python train.py --arch="coatnet" --model="image embedding model" --dataset="scattered letters and digits in many colours" --train_examples=97500 --image_size=64 --crop_scale_min=0.8 --horizontal_flip=false --translate=0.12 --color_jitter=0.1 --targets=["count"] --num_classes=6 --embedding_dim=128 --norm="layernorm" --norm_position="pre" --hidden_act="relu" --mlp_ratio=3 --head_dim=64 --fused_qkv=false --qk_norm=true --parallel_block=false --inner_norm=false --kv_group_size=2 --patch_size=[4, 4] --conv_stem=false --depths=[4, 4, 4] --widths=[64, 128, 256] --am_softmax_margin=0.3 --am_softmax_scale=30 --init="torch_default" --residual_init="none" --optimizer="soap" --beta2=0.999 --learning_rate=0.001 --beta1=0.9 --shampoo_beta=0.95 --eps=1e-08 --precondition_frequency=25 --max_precond_dim=1024 --one_sided=false --adamw_lr_other_params=0.0018 --max_grad_norm=0.5 --max_steps=6500 --batch_size=512 --epochs=34.1 --lr_schedule="step" --warmup_steps=190 --weight_decay=0.3 --adamw_weight_decay_other_params=0.05
Rows from block 9 of a small image embedding model, named by matrix and row number. Rows with one number belong to one neuron. Each number is 200 + 30 x the weight over its row's rms, rounded and kept within 0 to 999. All counts start at 0.
After each neuron's rows are labels from the 100 images, of 14848, where the neuron reaches its highest value: "top examples" is what is common among them. Only what is clearly more common there than usual is listed. The data: scattered letters and digits in many colours. In brackets: how many of the 100, against the usual share in percent.
# fc1: MLP up (model.blocks.9.mlp.fc1.weight, 768x256), inputs 172-255
# fc2: MLP down (model.blocks.9.mlp.fc2.weight, 256x768, transposed), outputs 172-255

fc1.523,250,197,194,143,173,150,172,145,217,243,163,237,174,163,154,205,248,222,202,142,168,219,256,246,190,200,243,173,180,168,200,208,201,192,203,148,213,165,233,203,204,166,170,220,188,187,200,224,198,166,218,171,216,176,140,228,201,227,183,218,242,169,198,237,204,154,219,195,144,252,207,222,233,204,270,250,260,172,179,174,194,141,213,146
fc2.523,168,176,185,216,224,237,223,245,196,147,210,201,184,206,243,182,139,245,169,245,247,200,208,143,204,178,193,199,250,164,212,191,141,164,162,202,176,209,192,212,213,227,185,177,165,228,160,163,218,194,211,216,194,170,257,179,188,205,223,172,187,194,235,205,195,180,179,178,199,213,197,197,222,239,155,156,117,258,235,203,174,226,186,253
top examples: count: three (71 vs 16.6)

fc1.408,184,184,219,223,177,231,193,195,232,181,225,208,216,192,180,177,170,195,178,155,180,244,214,249,151,148,189,204,196,191,227,232,200,253,200,270,162,183,182,155,247,170,213,208,245,225,188,173,221,224,265,150,216,170,211,149,204,214,187,216,147,216,193,238,220,203,183,162,230,235,210,259,199,148,236,228,183,208,191,186,220,166,162,183
fc2.408,251,217,213,209,242,159,197,225,188,185,264,157,202,226,225,254,222,199,259,180,256,170,177,218,209,249,176,211,161,205,205,159,170,175,234,208,217,190,212,226,174,197,201,246,222,182,200,196,157,205,165,232,197,223,236,247,175,236,241,154,200,158,216,189,217,187,219,197,159,208,173,198,197,196,149,178,254,214,226,125,186,209,203,173
top examples: count: four (37 vs 16.7)

fc1.360,258,172,215,195,188,178,218,204,200,141,222,184,177,204,190,210,206,258,188,223,199,193,286,183,229,202,195,234,191,248,208,190,191,195,196,180,203,212,218,151,221,121,252,244,201,239,183,231,201,128,196,165,212,217,203,191,186,169,191,183,202,188,211,219,216,170,162,230,185,201,204,226,208,200,199,227,206,202,172,194,210,203,136,160
fc2.360,186,232,175,128,215,194,215,247,190,160,172,244,218,177,180,157,144,120,118,227,210,244,152,201,227,204,187,174,186,147,190,198,164,205,235,192,169,150,192,254,188,254,147,202,157,191,213,211,257,246,180,197,187,172,138,222,192,186,204,233,189,217,205,203,193,251,202,125,197,194,204,218,230,253,202,183,206,235,233,219,218,208,242,232
top examples: green (66 vs 39.1); count: six (50 vs 16.3); count: five (44 vs 16.5)

fc1.59,171,200,241,194,218,190,183,223,216,240,192,153,181,185,164,171,136,232,211,226,204,158,187,201,173,210,175,217,219,193,197,186,156,178,192,196,158,165,227,241,213,179,190,241,226,165,245,188,209,174,205,211,175,207,189,203,197,172,157,216,199,237,157,122,164,214,189,180,195,258,228,214,218,206,151,201,222,187,207,204,184,154,184,157
fc2.59,280,194,184,151,208,148,216,165,180,250,212,262,195,212,202,251,219,191,227,184,251,168,207,197,172,176,201,227,230,226,224,223,159,267,192,204,203,176,183,210,227,220,191,152,241,189,199,217,173,215,206,287,241,175,182,177,176,213,192,200,162,187,218,180,272,253,247,248,180,206,241,152,208,239,200,188,170,176,246,224,199,230,220,170
top examples: count: three (37 vs 16.6); count: four (37 vs 16.7)

fc1.251,214,236,181,155,193,201,189,216,250,206,172,170,203,136,171,218,210,138,214,174,210,235,154,200,240,155,197,154,163,211,185,245,189,197,209,233,110,185,144,225,190,190,225,220,171,219,211,165,205,178,165,194,147,186,188,241,191,165,189,166,231,168,175,204,215,181,148,152,233,202,220,164,216,184,262,243,192,153,192,172,226,210,182,166
fc2.251,164,152,185,190,202,214,193,189,220,204,245,233,245,204,176,254,178,232,182,196,207,172,216,236,174,234,210,219,247,196,219,146,189,192,191,178,234,255,246,197,223,143,216,225,215,161,216,248,215,190,214,197,213,251,204,164,177,261,194,198,201,222,179,179,201,232,231,195,178,175,154,151,187,199,161,175,248,224,202,222,158,219,208,247
top examples: count: six (97 vs 16.3)

fc1.724,245,254,250,167,216,219,206,165,212,277,197,209,181,184,201,140,181,192,206,248,178,218,181,203,266,135,201,148,185,237,225,214,185,211,186,221,198,143,212,160,200,161,234,181,180,231,191,278,178,197,198,168,140,155,200,205,156,185,183,231,206,206,195,186,193,196,208,175,181,205,174,215,194,191,192,169,218,243,168,219,230,222,164,202
fc2.724,166,170,207,208,161,169,194,213,204,193,179,192,171,225,185,193,205,169,157,134,209,202,171,188,139,270,190,229,217,177,190,217,221,266,193,234,193,226,199,199,182,207,157,214,221,168,164,114,256,233,212,194,211,238,190,210,259,238,181,178,182,200,199,168,192,155,208,226,201,160,179,215,228,180,167,208,170,207,250,244,187,172,238,141
top examples: count: four (54 vs 16.7)

fc1.740,174,242,197,175,233,171,240,207,189,170,227,164,190,281,168,153,180,208,171,219,205,219,191,200,174,288,208,228,172,183,221,165,212,209,139,200,155,228,207,208,240,223,178,207,211,148,181,171,216,202,177,235,170,155,259,213,192,203,147,157,199,225,231,193,262,134,239,203,200,263,192,200,200,238,200,240,192,200,180,244,199,213,187,179
fc2.740,234,196,163,222,155,212,168,187,203,234,226,200,183,202,211,216,203,220,186,192,257,164,242,158,234,111,145,177,234,246,174,250,210,177,253,219,212,192,179,182,190,187,177,205,180,210,163,190,198,193,199,220,233,213,175,168,172,235,256,217,221,220,209,215,204,235,186,146,198,216,227,219,217,192,218,183,195,200,158,163,194,203,159,180
top examples: count: four (46 vs 16.7); count: three (40 vs 16.6)

fc1.507,204,195,151,248,199,200,241,205,167,228,204,217,160,164,211,141,169,214,166,229,239,205,120,224,251,197,217,190,184,224,198,197,249,182,190,189,179,211,298,203,249,194,238,259,218,177,191,219,253,186,184,219,202,217,225,229,180,119,227,209,190,213,178,186,156,197,170,222,210,202,223,214,168,239,208,199,221,154,205,158,191,164,167,190
fc2.507,180,265,234,192,207,179,220,213,153,206,157,166,177,209,163,174,221,193,206,243,192,190,266,214,163,207,194,219,179,177,226,238,147,216,223,186,193,137,147,231,151,188,219,207,218,229,117,186,222,174,147,243,214,183,180,237,204,182,192,222,209,201,223,221,244,205,193,178,190,210,197,253,220,244,174,169,195,208,237,230,233,140,207,176
top examples: green (65 vs 39.1); count: six (58 vs 16.3); the character P (26 vs 9.5); the character W (25 vs 9.5)

fc1.282,215,163,201,157,180,186,208,192,220,231,211,211,197,167,198,217,221,237,186,196,213,160,189,176,165,205,230,230,173,183,173,210,172,147,171,190,233,195,175,181,215,258,208,233,167,215,212,215,213,195,183,236,190,173,214,185,138,233,205,182,187,204,169,167,243,199,206,241,193,163,247,175,184,187,200,198,211,216,222,308,170,206,249,193
fc2.282,229,198,214,249,231,234,218,244,193,202,219,143,196,236,201,205,197,194,193,204,197,195,194,216,254,199,182,198,218,188,208,204,239,223,247,217,187,211,253,214,177,153,193,240,251,222,189,180,204,154,214,180,182,230,188,253,236,193,172,212,175,169,237,269,174,181,191,173,229,178,181,172,218,185,202,246,213,147,162,154,250,202,210,203
top examples: count: four (42 vs 16.7)

fc1.85,182,227,194,207,213,170,175,237,183,157,210,226,184,196,221,182,200,218,204,234,218,182,162,160,222,168,231,264,228,224,240,177,243,212,176,201,188,297,227,210,190,198,127,200,205,185,216,165,179,183,194,179,230,243,265,229,173,201,203,156,158,143,162,204,213,209,188,198,185,228,267,152,193,173,200,173,242,194,155,237,204,210,230,155
fc2.85,248,239,223,224,191,183,213,127,231,211,236,200,203,157,185,196,181,210,200,224,170,270,191,156,215,228,207,171,174,158,163,188,258,196,116,212,177,152,166,211,248,135,278,178,172,155,215,164,271,235,232,196,137,155,153,182,210,199,247,228,192,197,252,220,191,172,260,182,189,192,197,193,249,201,225,198,190,201,205,172,201,176,212,228
top examples: count: one (99 vs 17.2)

fc1.420,235,218,190,200,229,248,180,174,183,210,159,196,170,173,213,242,157,260,170,164,200,195,195,179,212,202,204,164,143,190,193,175,186,213,169,197,198,174,178,230,150,139,227,159,202,246,188,155,259,197,208,180,251,196,199,204,179,194,229,163,193,179,205,283,221,188,179,187,186,160,127,216,243,206,195,195,198,197,160,173,190,285,151,187
fc2.420,245,233,214,191,214,132,222,184,172,190,209,187,253,203,167,185,164,157,211,246,229,213,182,244,163,214,180,217,199,166,188,228,196,138,242,179,180,220,220,182,266,218,224,190,208,163,209,189,229,181,207,209,191,184,217,236,241,194,197,225,167,196,182,156,205,233,176,225,188,249,180,204,188,199,182,221,207,212,197,217,204,158,270,212
top examples: green (67 vs 39.1); count: six (60 vs 16.3); count: five (36 vs 16.5)

fc1.585,175,167,182,213,209,209,212,207,217,204,234,134,150,252,188,198,152,168,235,162,177,233,223,187,186,136,197,241,252,226,194,229,164,166,208,221,203,186,151,197,263,175,205,202,217,186,202,193,161,171,210,267,181,204,175,193,186,267,177,170,166,229,188,188,157,230,144,187,221,178,191,191,226,177,179,184,230,204,233,187,284,206,190,142
fc2.585,180,224,219,176,208,166,199,232,215,179,197,284,220,146,223,214,225,207,176,221,207,186,232,192,190,253,233,202,216,199,208,135,161,216,182,200,207,180,232,196,200,221,192,192,208,235,206,187,225,188,189,134,229,253,200,204,229,181,241,183,186,221,184,199,187,184,170,216,185,209,192,143,168,228,249,223,197,144,205,215,211,119,202,218
top examples: green (66 vs 39.1); count: six (65 vs 16.3); the character T (29 vs 9.4)

fc1.742,213,211,192,201,226,189,134,206,223,238,281,217,171,225,167,247,206,224,195,186,177,243,166,170,203,180,136,264,195,173,162,235,188,175,198,236,161,206,123,164,237,223,214,184,187,170,197,229,156,202,182,173,230,241,204,200,238,196,197,158,152,218,156,186,219,234,198,196,198,203,177,243,154,207,171,205,179,189,196,192,168,219,209,191
fc2.742,182,140,241,216,206,245,202,210,243,222,187,231,210,192,188,204,144,243,205,228,133,190,214,189,181,252,187,173,129,254,215,172,222,286,153,182,199,213,231,193,195,235,220,202,242,179,223,191,181,225,144,199,143,200,182,196,212,246,159,161,255,215,258,217,232,180,218,196,201,196,212,168,222,223,229,206,163,253,218,187,198,185,198,196
top examples: green (66 vs 39.1); count: six (46 vs 16.3)

fc1.79,191,229,189,158,235,202,241,237,180,165,197,238,217,210,234,227,189,182,156,232,172,221,244,206,194,179,214,207,217,225,212,165,208,191,221,195,220,206,175,178,214,159,262,140,192,276,210,189,222,196,245,182,176,152,206,197,254,163,251,230,222,158,174,190,171,216,192,226,223,178,219,204,186,198,223,205,237,157,175,171,181,219,139,207
fc2.79,195,192,218,213,195,213,182,203,236,120,173,183,202,259,232,193,155,179,219,169,232,158,203,216,245,206,215,235,208,186,194,235,255,157,121,205,213,180,175,279,208,152,223,272,173,168,247,203,162,193,184,187,189,225,208,225,139,192,220,151,167,197,222,251,186,200,193,208,188,170,201,205,168,148,200,164,207,215,205,193,228,217,218,187
top examples: count: six (92 vs 16.3); orange (41 vs 19.3)

fc1.72,225,234,275,204,253,260,195,185,134,192,204,190,166,231,169,222,201,180,174,196,162,199,244,212,260,206,240,181,163,166,213,221,202,166,225,225,184,159,238,280,195,197,223,162,168,232,172,194,159,156,213,215,209,206,193,167,272,255,256,254,160,192,242,216,217,191,222,194,168,215,172,204,203,205,198,172,238,195,188,240,224,191,230,158
fc2.72,273,258,189,152,204,165,218,234,197,229,162,208,248,157,206,207,184,234,258,221,240,201,168,203,134,181,183,252,216,205,209,184,187,209,206,163,173,176,195,203,193,183,166,207,181,168,157,169,256,247,201,209,199,165,218,184,145,201,181,163,206,219,209,179,142,187,198,190,217,193,216,228,172,213,246,240,195,179,166,153,209,135,192,187
top examples: green (65 vs 39.1); count: six (56 vs 16.3); count: five (40 vs 16.5); the character L (25 vs 9.2)

fc1.439,226,155,222,207,222,176,172,212,196,198,221,156,199,148,196,192,160,201,166,205,206,187,132,252,173,206,175,208,205,186,192,201,208,200,222,191,189,196,194,210,228,238,191,190,195,126,209,204,177,205,174,161,240,184,181,171,255,237,181,154,174,167,235,226,175,177,193,206,151,162,181,245,224,199,234,208,199,180,235,216,227,174,217,195
fc2.439,153,184,181,210,171,155,199,200,172,243,212,243,226,223,247,195,204,172,202,186,202,175,250,146,233,233,259,184,189,201,193,163,153,216,188,196,166,158,218,185,220,205,264,201,212,239,175,233,233,236,165,220,193,230,153,194,220,168,207,221,152,229,185,162,180,208,204,230,233,194,186,217,246,191,195,195,210,207,211,217,142,234,207,205
top examples: count: four (39 vs 16.7)